config.toml
dataset = "strings of digits, spoken by a formant synthesiser in many voices"
input = "log_mel"
hidden_act = "star_relu"
num_labels = 21
init = "torch_default"
optimizer = "soap"
shampoo_beta = 0.95
adamw_lr_other_params = 0.00084
warmup_steps = 1960
Rows from block 4 of a small multi-label audio tagger, named by matrix and row number. Rows with one number belong to one neuron. Each number is 128 + 32 x the weight over its row's rms, rounded and kept within 0 to 255. All counts start at 0. Numbers have three digits each. After the name is the row's rms in percent of the matrix's.
After each neuron's rows are labels from the 100 clips, of 14976, where the neuron reaches its highest value: "loudest" is the band of the loudest frequency at the time of the peak. Only what is clearly more common there than usual is listed. The data: strings of digits, spoken by a formant synthesiser in many voices.
# fc1: MLP up (model.blocks.4.mlp.fc1.weight, 1152x192), inputs 0-95
# fc2: MLP down (model.blocks.4.mlp.fc2.weight, 192x1152, transposed), outputs 0-95

fc1.41 106:130086113144119096149136178163116066177165064132136212110127099131149080088119103139087221079155075153148085179094101121141097156127097133141187124148160124098175156148145103090143091110128119123190127080119137082137187136099104132117116094191147133104124138116155133109118129117168129136
fc2.41 107:163126160104100162158147155108083105120162140155175212113139088064132113134176120151093079155082148105081082147137169147146125034072164098117104136126062174127049132121138101144072110111145162146075148155134137114126158127130141170159121091091088178079140120114179129114123129159116128182
loudest: 4000 to 8000 Hz

fc1.749 102:143107101115112103109115104110126133145046152095195121104154132149092130124095156108122132206110145090122115115098079171139100160135167115171110163133078104132097163106147116086099122139181128111092135088138202129155119111137116153075086154132105103148136119114118097110168173109067117126
fc2.749 110:153048083031113106074142152104129117109141077106128074101139060143172107122130147135116153168079160129149101132143159132168116118123153095116097141194084157148182109103146161100137133160107111148097141136139160087160139106117153128118111131080104138099118150136134154088156129122133065115
loudest: 4000 to 8000 Hz

fc1.630 110:116164149081140128076176128142113142158099097120159161150148156155163149151134172105091154166085170171164105140135112186074042129161069090089162182100127105086198092166132124120192163160152135128079129105115151113103115115153127091146131090132132138129140143139087148129154144130114067128
fc2.630 106:135081104128139096178134155117110191165103149093129104039107169141163117151119156149081146119132141137137138104175159138096123097094211147087146112079099092146126138121186135134122152160095071117101143142138179188116127141151099127108102154154137175139081147147140123088084166122108167076
loudest: 500 to 1000 Hz

fc1.267 080:139031065166101092130117123133115079125139104169106125124139136090109141121093129188199112161120154128138148128117125189152090110140067114142152128148165149106147071097107122119088130180167179154078184133130082069100130174113154146121121130115086104130146159110094114114140141178146165172
fc2.267 080:172156115145063171173092153102140127120067169144155128153097154155174123093115085183149137067152121102096128190107130162113192100077154085163122115095099118146101138147105141185152174107137110120134126144125132147148151139120081067184169126148151112140117082076159128132132113120106121080
loudest: 250 to 500 Hz

fc1.599 135:069146116101119100126021134106107135135116096119065159121143145142144083080093067166137113140116079113107074175096162131112101148081147191134134118163095131075151114091195141147104168115164117164132174115140096109139175100113069139134175159123137148141145144046134100107088188174153104144
fc2.599 126:095145113132136134132160111172160118125115141100100102131158090154094165125132125107114127154137153093150173164102078148102077105114127165059133149176161106136110082077110112164084146071137105111097120136168184180136098145155107137080161122143058168078158107062162132090080147152149154101
loudest: 500 to 1000 Hz

fc1.392 118:149105137142116140118095035147113153100130042172144158170125145120158106100145053153090151064106121102161134125152127162145156165128165073103064120104192138125196097164108152091122096126134152128171110164105200075171151123109129123117115106089132153147153153070166114131106167141107131126
fc2.392 114:166144106088066107086101110152139118160162146148122115156079103161115106091134163130098084127122119102117165198124161158117163119186078076188171163154150108106063116125160123107135156120127137155061139116151123170070094118085129095095136136124094164147071142138149099147066175145084182123
loudest: 250 to 500 Hz; 500 to 1000 Hz

fc1.233 105:095189118174071093134091170191172097131185120106185152120128111127092171156101070146155129123165127110162142161078111125127141097100094137158139151124131164117141141186106122118121105099151097155126099105116100106113169129168172200157130173130129080126128147127123084125206175155125053195
fc2.233 134:124176139143131150102078125146113154130134158104167085169111196120130133119112144114100107104152141154144166140106119115138067069145124163167107106136119159121148118153168120143161139126118102117183127150101151108147152082131134172121159093156185079139085131179163109106133120126111115157
loudest: 4000 to 8000 Hz

fc1.194 099:129172164074156069166096156110129110141138130089116087130173089150124160078160128155146115114162086111116122104151073134150150076082152094135120092052144126151156119116143159129129127153092134099138129127118169148159139118095142111083136087163145182123119099097049084157140125139099115145
fc2.194 099:131180133124102163128101070118144094189094120144113084087115143124087129080115095103088131116064190158135174162143131088086118170112128142086144097118086113146142119084169164092164133112142132135117144153134103069106092108180137132043141098114132123156094086129190119111120106147136177143
loudest: 500 to 1000 Hz

fc1.468 103:153140169173134118073128108105206165096069101096115185123138107082147151095139117125121149121131068096104098125112173129101064153147129133144126187103103085114159114139132185090145181126106131086138112131149148184136125098095099145106133134182074151072130025073165121078129090138144149121
fc2.468 110:100122144100117166114103132107014143152118156126118179144177113058197125115149155164193120136066131051138114132137166121159072088139150144097113077175071127074072110145130125112098152182112139192117125121125127118159157159155082129178176093141114158117159165070169081083168160176120106121
loudest: 4000 to 8000 Hz

fc1.231 077:127090162096143140140104090141131094097088229061126133134096181121137187128124099126179191087094155107165180067163084167069136113117138151059093150113167144106176120114135135112145160175158140128137150134126203186128128073107134121106109123074138145138136153093126195098113140162118100198
fc2.231 071:113133120154128133113129116136116154070162139078165220073210140154122148138076124093163138091140097151102138133127135201142182158171176143097146102110116146109103165158080143126113097079109190171064139157131151117166074098162152108123115078115142138138107136114140183069073181144132089134
loudest: 500 to 1000 Hz

fc1.388 085:165183115146107121114080168141148111105152116114159135195167153102097172076149081099149105141140091144100172144127143182143086129125132092195137152134213155109137149147133065110167121129137109141147116141168201076119064128133150131152140130084115148082121151086117133066141087202114061145
fc2.388 076:188164106113104147146081086133113178119088160125162151117164196172138126144081116087093147100060076098127108156151113109094140151124124148127103090077150159184124129098164173134083148082164167116116137090084117151082057121106134150141144104131145135125081103087184093117151147117104174156
loudest: 4000 to 8000 Hz

fc1.23 139:108109092116107088128122123146178115089149112154202142147164183198084122114088084093086090169137132128159133119080137134135125107129113133133128137113064115130174152133134117155086147153173153127084111058044108123141162130095155167170179175132122066117078099157108173058115098084118089153
fc2.23 127:166084134115116131083129148139163073169107166162135104167163105120121091162107138112140078184117088150182135119065122144122117094118123122180163171137152128152104129137148173126082126168087135128142153136103102153142134144134085102127156122155097179162069059103118160136143145141105124172
loudest: 2000 to 4000 Hz

fc1.106 105:205121079136153135122140105169150120115097133078165142149118169163110147108158149155094108134130044073135191096089113118113121151137114145112128131158140122122161179112157211155103135124122145130066150157064103155107181134113113096103076150157154169134148141160175206102151143148154118114
fc2.106 100:119137099134166155100141129146119125154110145087146119116122102083119178138142158189068101104139118178054108102160092212168106123138217092099148088120150133144133171187137136130149146168132125121185119117168087095025082130105115171124126084130081140112164104160118091097140157139140141134
loudest: 500 to 1000 Hz

fc1.132 127:122169139198117150155127126115152135112176158160119126149080139151182102130191184179115124090131166163137159193136047150122127152150149088138143188138149121169215185121096152142175157129166153090086135116163191154139137127138091099096118166092153176097091103107134086116145141200166074141
fc2.132 114:076140106148134099143071157159103104159162151137153069138104119113094138143159128189074140158135100101106124107124141091095152111103135115134091119084101136133105120212173116096132129126130125101157135160103136073122163175118146200074124085119128117162077164125145116117113187146164169156
loudest: 500 to 1000 Hz

fc1.522 116:134113103179156125101117121084082089150143100167112119146144104147152096129160132141109148068149153145106118068068151140148129151103103115136099118108166078075083096167208093187132151093137129132064178147089105076201145107133198171124104143106121117142097150188099101131108153149113104170
fc2.522 123:089074141121155165194118134108143137145131085167164090149158068079111061145082150127135144141146103177148137138152164166139108171124107159126096149079145090144149145169142113076111111097104133073086155049131152109114145152113120129114142102139113154120145140167117197129089135148146147130
loudest: 4000 to 8000 Hz

fc1.591 115:133087126165104173138093068082158087117131075112189171124097131160138144209180156070147144082053102166160120154148107160123125135148130120109130150177185103126195124174130140082107158127147105082094081129150100169157119074168162102103148162090141121126111112127134183125133206121119083187
fc2.591 107:149114177068108138093107138108164106078142131103148156109125207133087128116166165104166124128079121109094096119154172123116086114167115101118132212064134118094182115175138085128142212110173139160084100167125174140100123126166183152082154073134146097154134116131095159089126147135192115154
loudest: 4000 to 8000 Hz

fc1.98 131:182161136157158180105119134120148150142120124110203112155193090117080117147173172142179096141178154185077182113149098153133110104131092112072146138083109129065128138107211119123088164121138105106075130118178105062116176123100145085113142146131101131165084174131129141097153116109188098132
fc2.98 118:177086127107119163091129144136074099115114149114137086117079102098075151137140155145175144086079179103161143115124147164128127114039100119161134174112171076114113084155176136146156127181109110157200116149108132148111114131109191140106131098137173117129107138102184155157132111113123093130
loudest: 500 to 1000 Hz

fc1.253 084:153062141150109160139098092162174129097105137100147159091158107106170132161118082183184104124106118147191078120063123094077132081118121088128114091144171122166154138186107149131147115125111168149159142100188096147120180145065141162159133084155134109092152140120053168176161166116112104100
fc2.253 076:086141147138139101108119096146120149134101161056141155155167165054104173175082120201084059127109123157164154124149140073118099116127203141118130105085145049159153164135166116130127159112176156140073160098159085118140143190091133145128117095139155129106088148136202151138074104170153138161
loudest: 500 to 1000 Hz

fc1.68 117:149110112170132162171126122168155150045120211107169169142085075137083119193063205122124114092138135164119165094083135109134117134107121106106135122084161096051151146147129147104107144112079144123125125190125125116160106092147125153164145149087083141159141144113116120126130140124069120090
fc2.68 109:113113135133163130147154081111155098153143178140106175083089139125091122165136120042082190124091082099118084152154141152083153159152122127113046167154172116124145107129031170130130154187148152168169106139130153108130159133129122172108134072183134162099088162125121103087140172181151127137
loudest: 500 to 1000 Hz; 250 to 500 Hz

fc1.527 071:166138164102155106150118085137141129116113103091165070073100101089121094138134119185144113126055066162124150120156130132119073132173165114119127138166154151135101091186126141085170180130116221128107167118102053150099157123135129144131119099135080129088093108084087190131105140099104089143
fc2.527 066:121146106191198122137097113104166150096094132104128145093174144143183144126053166160144095138079144169080126166113171141108164053112159138179100097091120082121132164126078181132135132074090217141113104131082056133123056131096071110129120092153123118167158128139157080190119140123175140120
loudest: 250 to 500 Hz

fc1.566 060:132105128201096096140094146103156073137129107123117156122129106170088177170157122150163079151159117040143124147122142160131146161173131113119124159141145161160165091137136108087094143194130147107135159106162179147126224156133112133111121133159123099159101136145086141113138142118105144130
fc2.566 056:099098137192118157132167128114131170103118093147107135087193149150139129141080120211100128109139058132079171141073170144125096113112167139144123062101053083150099185109146156098183077079143153096155108135095098175125100143084137118117130123124119096116145148156220159167200133159173104096
loudest: 500 to 1000 Hz

fc1.709 098:167131132136147104111069122116159145115112127129124023101176179067138145158173104214128191074131096121144162136109132128129082124183109132183164107160154117096092124171139133071122135175129104137090082174134147149130069154104170105142163123105164083115137131094105145128117075110127113117
fc2.709 101:127130167077150143088131142114175154139146084106203141173128165100095118115142131141118118113134146086142051143068136169137112020084127086106092121131130178110117148103151122158165153145152118154097028103155113072105139095149118100135165130112154128150124105123101101077152138117143109157
loudest: 4000 to 8000 Hz; 500 to 1000 Hz

fc1.82 109:135148134112096105111139132103158158122062107087072122121180141127125187108132158125126174105150091054148149116138147064121092115114126064098129186144154062166143094150137204095169132148095119094130113114133107112166136087121171151136099139030090109136204125129194148130139161162121107142
fc2.82 122:138105173104120140086106144120126099112105092094102165175157137139124132117155191142214146097082107108121140133086133145112098099151128139141130111115102197124060104142106107123130182130105093134125091150134109102117128119161122086153182078101145153155148104078089109125141137162137141113
loudest: 4000 to 8000 Hz

fc1.87 113:136124118106135138101129121171140141110135114107153148095049159144148141076131183076106122079178105112122089100119135116206186166146132172182103125178246109132165086099125090130073120084178133128153153111105107086122130181146117163069081143150039114143146154133055076110098148099117105125
fc2.87 111:134086120152145106115128070147187073123077106134119087128117118151128114153120120093136131149117148141169069081159147131178174139145131157152161150164223149110140109039080124120139154103117161141140163113120107159137116141115074109110121125111118147157145156136201104106120107121139119119
loudest: 4000 to 8000 Hz

fc1.203 055:118135121162106092126140124116111144093098131117142127206175118103137138123142092169152127155131106106136132091115093196134114104158067089144159112138235089109174105156133127134088157138144131142092176092190111121161132129125188158087094131135192157161135128135112098129093162174188142153
fc2.203 055:123136077158104164122109154123141178138111101155100119098178170137136145095060127172111103139091101149080131172115147126139132032117169161112155098104126060129093142127108159155132107064102139114110128134112095167150099131125109127112110099112105154154143169104160128197136132171159100143
loudest: 250 to 500 Hz

fc1.617 057:135166187143157115114112173106148109110164108152114161115123133104109069136146088164113118128153165138128133098077126113103131165166140136120151159124169159114166074088113127150150176142085097161137142102168124149109106144173167122129167166101151175126142139121065135121109145143101158144
fc2.617 058:106099115207160187115116139131143185140104121131103121072152151162139129105078112136089121138107080130057130142128130137079138120135205146120094103118101087141078125130142187141135125123118146137145115138131081160143038127134123073159086096154161125120161140134142151137111178149159080126
loudest: 250 to 500 Hz

fc1.340 112:113143095097131111138155119100139150096121161066054130133180115112151128117100174077173111118121133069166159142137211096092140120081130107079144151093142097122105087137155192094184063092117157096068164129128069129150148078095180155155142128052139094143204113146204120146133165144135116166
fc2.340 119:142140112116127134084138162097121137122122113094102105158157112138112146136111187138144168112122123159157117116115084138103076099105150120149112085140088144133112152110129105111141203165102108165122071128148097122109168134100178086151176136124157137111166144099125088138150177188151179077
loudest: 4000 to 8000 Hz

fc1.600 083:194132175081134071165087153063106089145170104191099112169162155137162075151166113163105100124077153156125110127120138140140149180190117130137119157200164126138142107137160096136135190055146152093123157120158113134117173106138145102161100176115165103153156150098153111131091101140140133105
fc2.600 076:106134129147119136120088071125095179106116130121148154112140141141164152117128146070166098149131109151121057145078166121111157074161116115149133087066114217121128117125154165134139157099133162171119015149132091129139106155115102168118160091168115109119124159097140078123138135171102140157
loudest: 500 to 1000 Hz

fc1.174 122:139139127150085118148113136120106134123144118255105144066193139179103156172228114138121138126055159115099183099135123145146155194101144109136124117141151169120126123118139101111094105150130113153149164052136062085189124120185129103117100121092095139114126087097101185111143096136067095143
fc2.174 116:093118121102157148127143151099127107114161149149180100093158106171154145132118141084187134202113146120124063107102148106128120135119192139098106142116195132118110078135220135117126137091103116154119180092130210085142189099157056145149101199143125115168104108133077116105189130072110124132
loudest: 2000 to 4000 Hz

fc1.624 105:153197123138138096116126154059085116098143159164076163128108179143137088102117119140150120175155142138163190099096157094115116172093145150029118144106127127092166087091147135068121106160107146138099117090119146127200128093120135116063140121086178077133125154130098102136169120130190127133
fc2.624 111:156181111111113095000200147137147117106116130151139099115075173175112141166109149141142147211124152103177130115163105081109122092097110111116135216129143148129092118110123165114144109160119154063100124117139150115094143115169102137124080152114116107106103117118143130140118159084173102165
loudest: 250 to 500 Hz

fc1.229 126:159155156130116131093140142113084184078202103135115097116069151096063120126083158123147147079182087169109106142119140135150171137106152162069133058135169105118136118127126132129090120123076110182111166111141156123161087186139077127115124130181060137153102097160136128130182128094143158161
fc2.229 119:118067107138134135093159153135177121090134194176153108122142108141186134134141127109137149057106119148102095142191134121090137108139119071094150117142090148137168087083077114151111134151134114093166094164091162134104160128133062149100132107197091114169061155192102139144091139121194157124
loudest: 4000 to 8000 Hz

fc1.312 073:154141130199153131124124183103144133111120154125124153182173085111134144109222078146182077127145118180112161172100150104086195170229111128115172080126169094128120147142182060122173091175134119134118114070199144124084102152154129118111135124150104095159120129120126095132110172101152091146
fc2.312 061:123161104186137163131130169152133179139108084092121170139153173165119126145107138134140112117111125150064135168114126124082146143117168080116175100099137081099062149191107177131118135047154180147128098121079025144128060172152127088151135119129183116134116173110144111149118115130104108091
loudest: 250 to 500 Hz

fc1.505 088:185175161115130124137125167136142107096149119163098121157162158127088149151131154092054138081115176130154102135140139122114083151207101132131155074186218127159147121062067106123065139137151169154157150093164073103093120135135109122134092124139092134117131126134112143158127208164173083121
fc2.505 073:122141087151119181156101128163125169159100117117150148074165170129116161155128127132162084103094152159063113215153131173118158087080106115113143102099059154146074126211148154130119162125161133070100103099134074168167165174066101119177103120107142144078119113103161155153155141133090091098
loudest: 250 to 500 Hz

fc1.232 097:116125156153075174164163132156158123119114135125096101130221070105151131151131113143134161117089131110135134098106147116141123179125114088096101156136151117172178100164152179082136100185120110095136128127152128089164164083125158070101092090041137082104163122106152115128116091167112093131
fc2.232 107:151112139112107138070122127123102113078119109105136160103162187124145122102127137153185184073106087140183103144113149179078117145160129120131138078108147170127137123146117157130105158121097071132130101127142126128103148084131134140120171107123156119131143123097104124105122147145125146116
loudest: 4000 to 8000 Hz

fc1.684 066:172140121145129088167113112173113046129103179130171147200150100083119155153149105132123131135201095144177146112127127105108145150155123109123180134134139153129162115105105078154148168108148090197144211077100158156150135148134110117119117165178137100139130144120073102119118150119124068122
fc2.684 062:104161114154148122186112177136117152117116133111107151116159160126189143124072092146114091120108093115033140152103126139089112121133149162129102125133150124093127130054117130198183134129098157140136106085159114151110028142148153120152093069173117127114129157104173131142118132184122106112
loudest: 250 to 500 Hz; 500 to 1000 Hz

fc1.621 117:115129111150124119080195093133175085146110191130167161150155123071098144184104117162108109117109129113125136134115130144184188134107095077108153073130131105127124114131115098229115118135122128138165053114141116141153123101099144100116130108072128185158153144151100121103108127237078087128
fc2.621 109:120116210179142154113144098148046140099067142138118155116079114084154132179140167132144130120147151166093148232088153128107130106136085139076110091134165088102131114146139087109113120115140138115140120151095097134123098151163092092103160130100143048172120135096157167121122153106132114137
loudest: 4000 to 8000 Hz; 500 to 1000 Hz

fc1.311 122:157204088112139119140158095118132060199075133172099154171145107158093097147163129055173181142121109135155122119127156176099157112135116096107138187093155152121235111121057151113156101144122131139083152135183117150073139153069118149094115144138134150124141174099144140127081128082103072127
fc2.311 113:107214118067076074113175161177122158187111145135159114120123090135121152122153125165145147102148166164095139107115166122129170072119058145115131107139133164147106105155075163124142122158114152130152136184110135162071035105116083120120139116127143161153123124100102114094155098137120137116
loudest: 250 to 500 Hz

fc1.116 045:134132131152086077113141137090101080195101140116114152236128140156164149117112069165158108167146144110179144144124104140092180156128135123150130132120158160121145126089095104109117182146166083083120163136171125158088133155103159101126173085096131113094168136132103061152112114103173138162
fc2.116 058:140139115188124161096149148139144163117084165121120128113201158135153126112108144171133092123096081180076143148133149152074113084127135121170169103075114080124116140138139151185151133097138191116154114161099026140112082113131113122156133080115147107112141158118127169153148137153148129056
loudest: 2000 to 4000 Hz

fc1.493 148:184147086159124116103139122118113122112115111166172143129183166135158135120155145082138114081166084127113104122131144141186118188124139154118074108118112156114156141144114156077146119185119126113125148157110145194132140077090101144145136169194102149125082103104126132069095061178185069175
fc2.493 135:119129075124105162086127087106099158153095172193187145149147164144126196143119110074190113085154060104162068102155106132174124084081123147116136103153125129157108197126077099111105126187085111138079098066159068172153126103137201132141154144109164184129125083104156126145149175191113039159
loudest: 500 to 1000 Hz

fc1.424 100:088159146142142060115059096076127117161108104118076137159172147154114128168189088127166113168130097133186107121109120087043157199154148138125139157086126148122134118125164125122129149117102126159169133108124156125107130161107114128159119129084089116156125084109087125139097131178109109159
fc2.424 122:031148149124094105136107105132088148144143115090073127127111089172158111163148106125112125157167153137179107171147116162095160157142169198125125131148186166163057134158125101130109198134132100155121184179114098120111157160096139178147089140129112078136164134108125133117128075112164152129
loudest: 500 to 1000 Hz

fc1.170 072:088129164131122089134118132085125083161188073118148112103137110103145130098169163158165139113125102137195106069085156138117119151167145135149104088134171107137124089136104096141125161168138141139150135131096107066103090070126105148097129144125168115069094129119132096118080125148105086126
fc2.170 081:117099099185098113146126161074168152081139120115149128164151176149141189094080149093130162123192085156091082183105146147132113114146130099127151184095108137121112145125111164157096151100094133145118128086110069161135106152192138154116167142172165119144157152130104138129106169154115067108
loudest: 500 to 1000 Hz

fc1.435 074:129109110126113115190130190116172134116119130079109170171128140133155102168130140125088092164125143163211176137162134128068118100124147163132116141146170195134126081121121151104111142135178089140128165068126098116101100117130160136184106178081135096139128153108129110084105097162126089183
fc2.435 072:126175153159073146174119103119132123131102101090172104138156188138148166085120208142177107067058112144089095110132107129122123154112157092079114082129099104154112153189110132126107087146122126127119127144123101183177067174118144096144108120111141114149209136159150100125125143111147107096
loudest: 250 to 500 Hz; 500 to 1000 Hz

fc1.271 110:140133084144099130132063120138112107106167208169130113071124162105131150152113082138147106119147196094136119106076154107136114121129107082111169108201148123123173110129135131149163076135141101136116169137160177103125081118168132135102126213157089056122093136130183106136124144191128099153
fc2.271 114:123142132153146197103149077121098146129138190134139103165120175144143119233088134097032047104157101101156142154114106152114090051135143147145119097133055123185115152151125197212143122113133111138120103111161118056164121140167099150128107152139164158176077152131123101180141110186129115119
loudest: 4000 to 8000 Hz

fc1.618 105:154169109121102157117192091078154161117086142155148096073197104118122140169128099142106145156134128125132121120128163125107101120152124083165151089208188102103129159126165182103172144125113134073091134092185146147162111077132125115091153123060139070091076127129172140146111057094111135128
fc2.618 100:130089126164096106097143138074087184086107133092197107132181172141094159151143171134182151158089109143127073118143119141143157102091072138131089145196129125120098116131156156144157109191153116136095103113092148117087195102136125082121186156147163138133117133132156127135116147110089108116
loudest: 4000 to 8000 Hz

fc1.293 121:144155216067104115118061116157129144141160112207166143089059087130183162161150136129161113066181166127136088138160121093087215126153076168160125131153110112112111093113140192150244103088159116110111159151141143097072109131178096113127190115083081127107145164086086162122104119119172129090
fc2.293 115:119139152098107104130082107078187093126113102117137127154166124102133195107114168075161144143125135146163101168092066142209128100020049168108116080159070137132124130122100124101147137058115110144098138163121160123106170120138102116138112122090121174127106132158111191086183100208131142157
loudest: 1000 to 2000 Hz

fc1.27 098:112144178154156146117174144178122124119155080127161151112069164083110113142165071158105142066118141117127136123175145137178151115160156075164094101121146211090215074117099153137190044104137115094141167056162162120070168104147102171111135108124107141150154110117149106153117138067169137087
fc2.27 100:158133130099154099125091185153090154091088143116130131155136098163132186128137133112166092082073085117096133163124176146128112114173097110113148106159143103098057114127135122119083141125074164185121136161172177150071101129092062094138167193171102168136156131151133200040114127168076106120
loudest: 500 to 1000 Hz

fc1.556 107:139063140175106195132088148105125096118167136056104181169135142124170134109151091079078117041113185131165160083079140160129156105130073118165113099139130094129183156133205164129106077097141096194085105117083137110140160139159185126104182118106140068148140133119108066136136137161115129117
fc2.556 112:037153142135137156116166097142184170157110147096147121133200113120085079120120121101079140185137131151154034134120072145183161142139158074116163148104143121114152133161106159094125171130158098154112149131168109135152108161106042091104140116099132138111061172159136150092069181108109153104
loudest: 4000 to 8000 Hz

fc1.264 121:119168119170084114117050108112132106121219152144188143101105141161176167166121071123130098113142173094206149163086163139135127150099101107135167153141127149112138096154151109132136068135102144138113128142161166055109118160186191149097111192160083047111127151113188118132169134145142081166
fc2.264 132:161159121137113190133117097125070125159113167143138086180107190166148172182069125093062055102134148131108156113059081144120063098154152151094082085141069136172118106150145150170156123122117114126160104136149148046161167144166089163121118125152185114195132100124124123181149083148094131110
loudest: 4000 to 8000 Hz

fc1.638 045:168089121160097086081109130125124115099140168071153159140164081164108129130170102183157132083117140109158122117089122165107103113198142112124126154156170168133173145135190139098177132144143128113133163099128143091167100159106092138110164125142097131159128142140118110129118128151195102161
fc2.638 054:114156097160156146144119170135167168150087122107121109141175149157167159106040150135109114143112110144051148102118135152144101112090179141145116073085087122101083101174149166121143096124144197139150130091143060186146117177139143118127116149132162084118131166125162161174143157169149152112
loudest: 500 to 1000 Hz

fc1.347 106:100134143136147076065043156117162117098157079126138144164134122138145115180115107121162119096141099147057133129117138149062102162135141167161116077136119138139118179119102106121164152047145172173085131118119124119085098170142087122134092100186139081130122107187125130166140155162075157174
fc2.347 108:180155159167199157082105116159158062127147111120077143138159122149106110194198117175098162077154149108144181192157101154175185092110108124163174096210207137148114133164096129141128172147178121153198149092143145143136178138129128151190125121105073124090171099093098162128125131123131135129
loudest: 250 to 500 Hz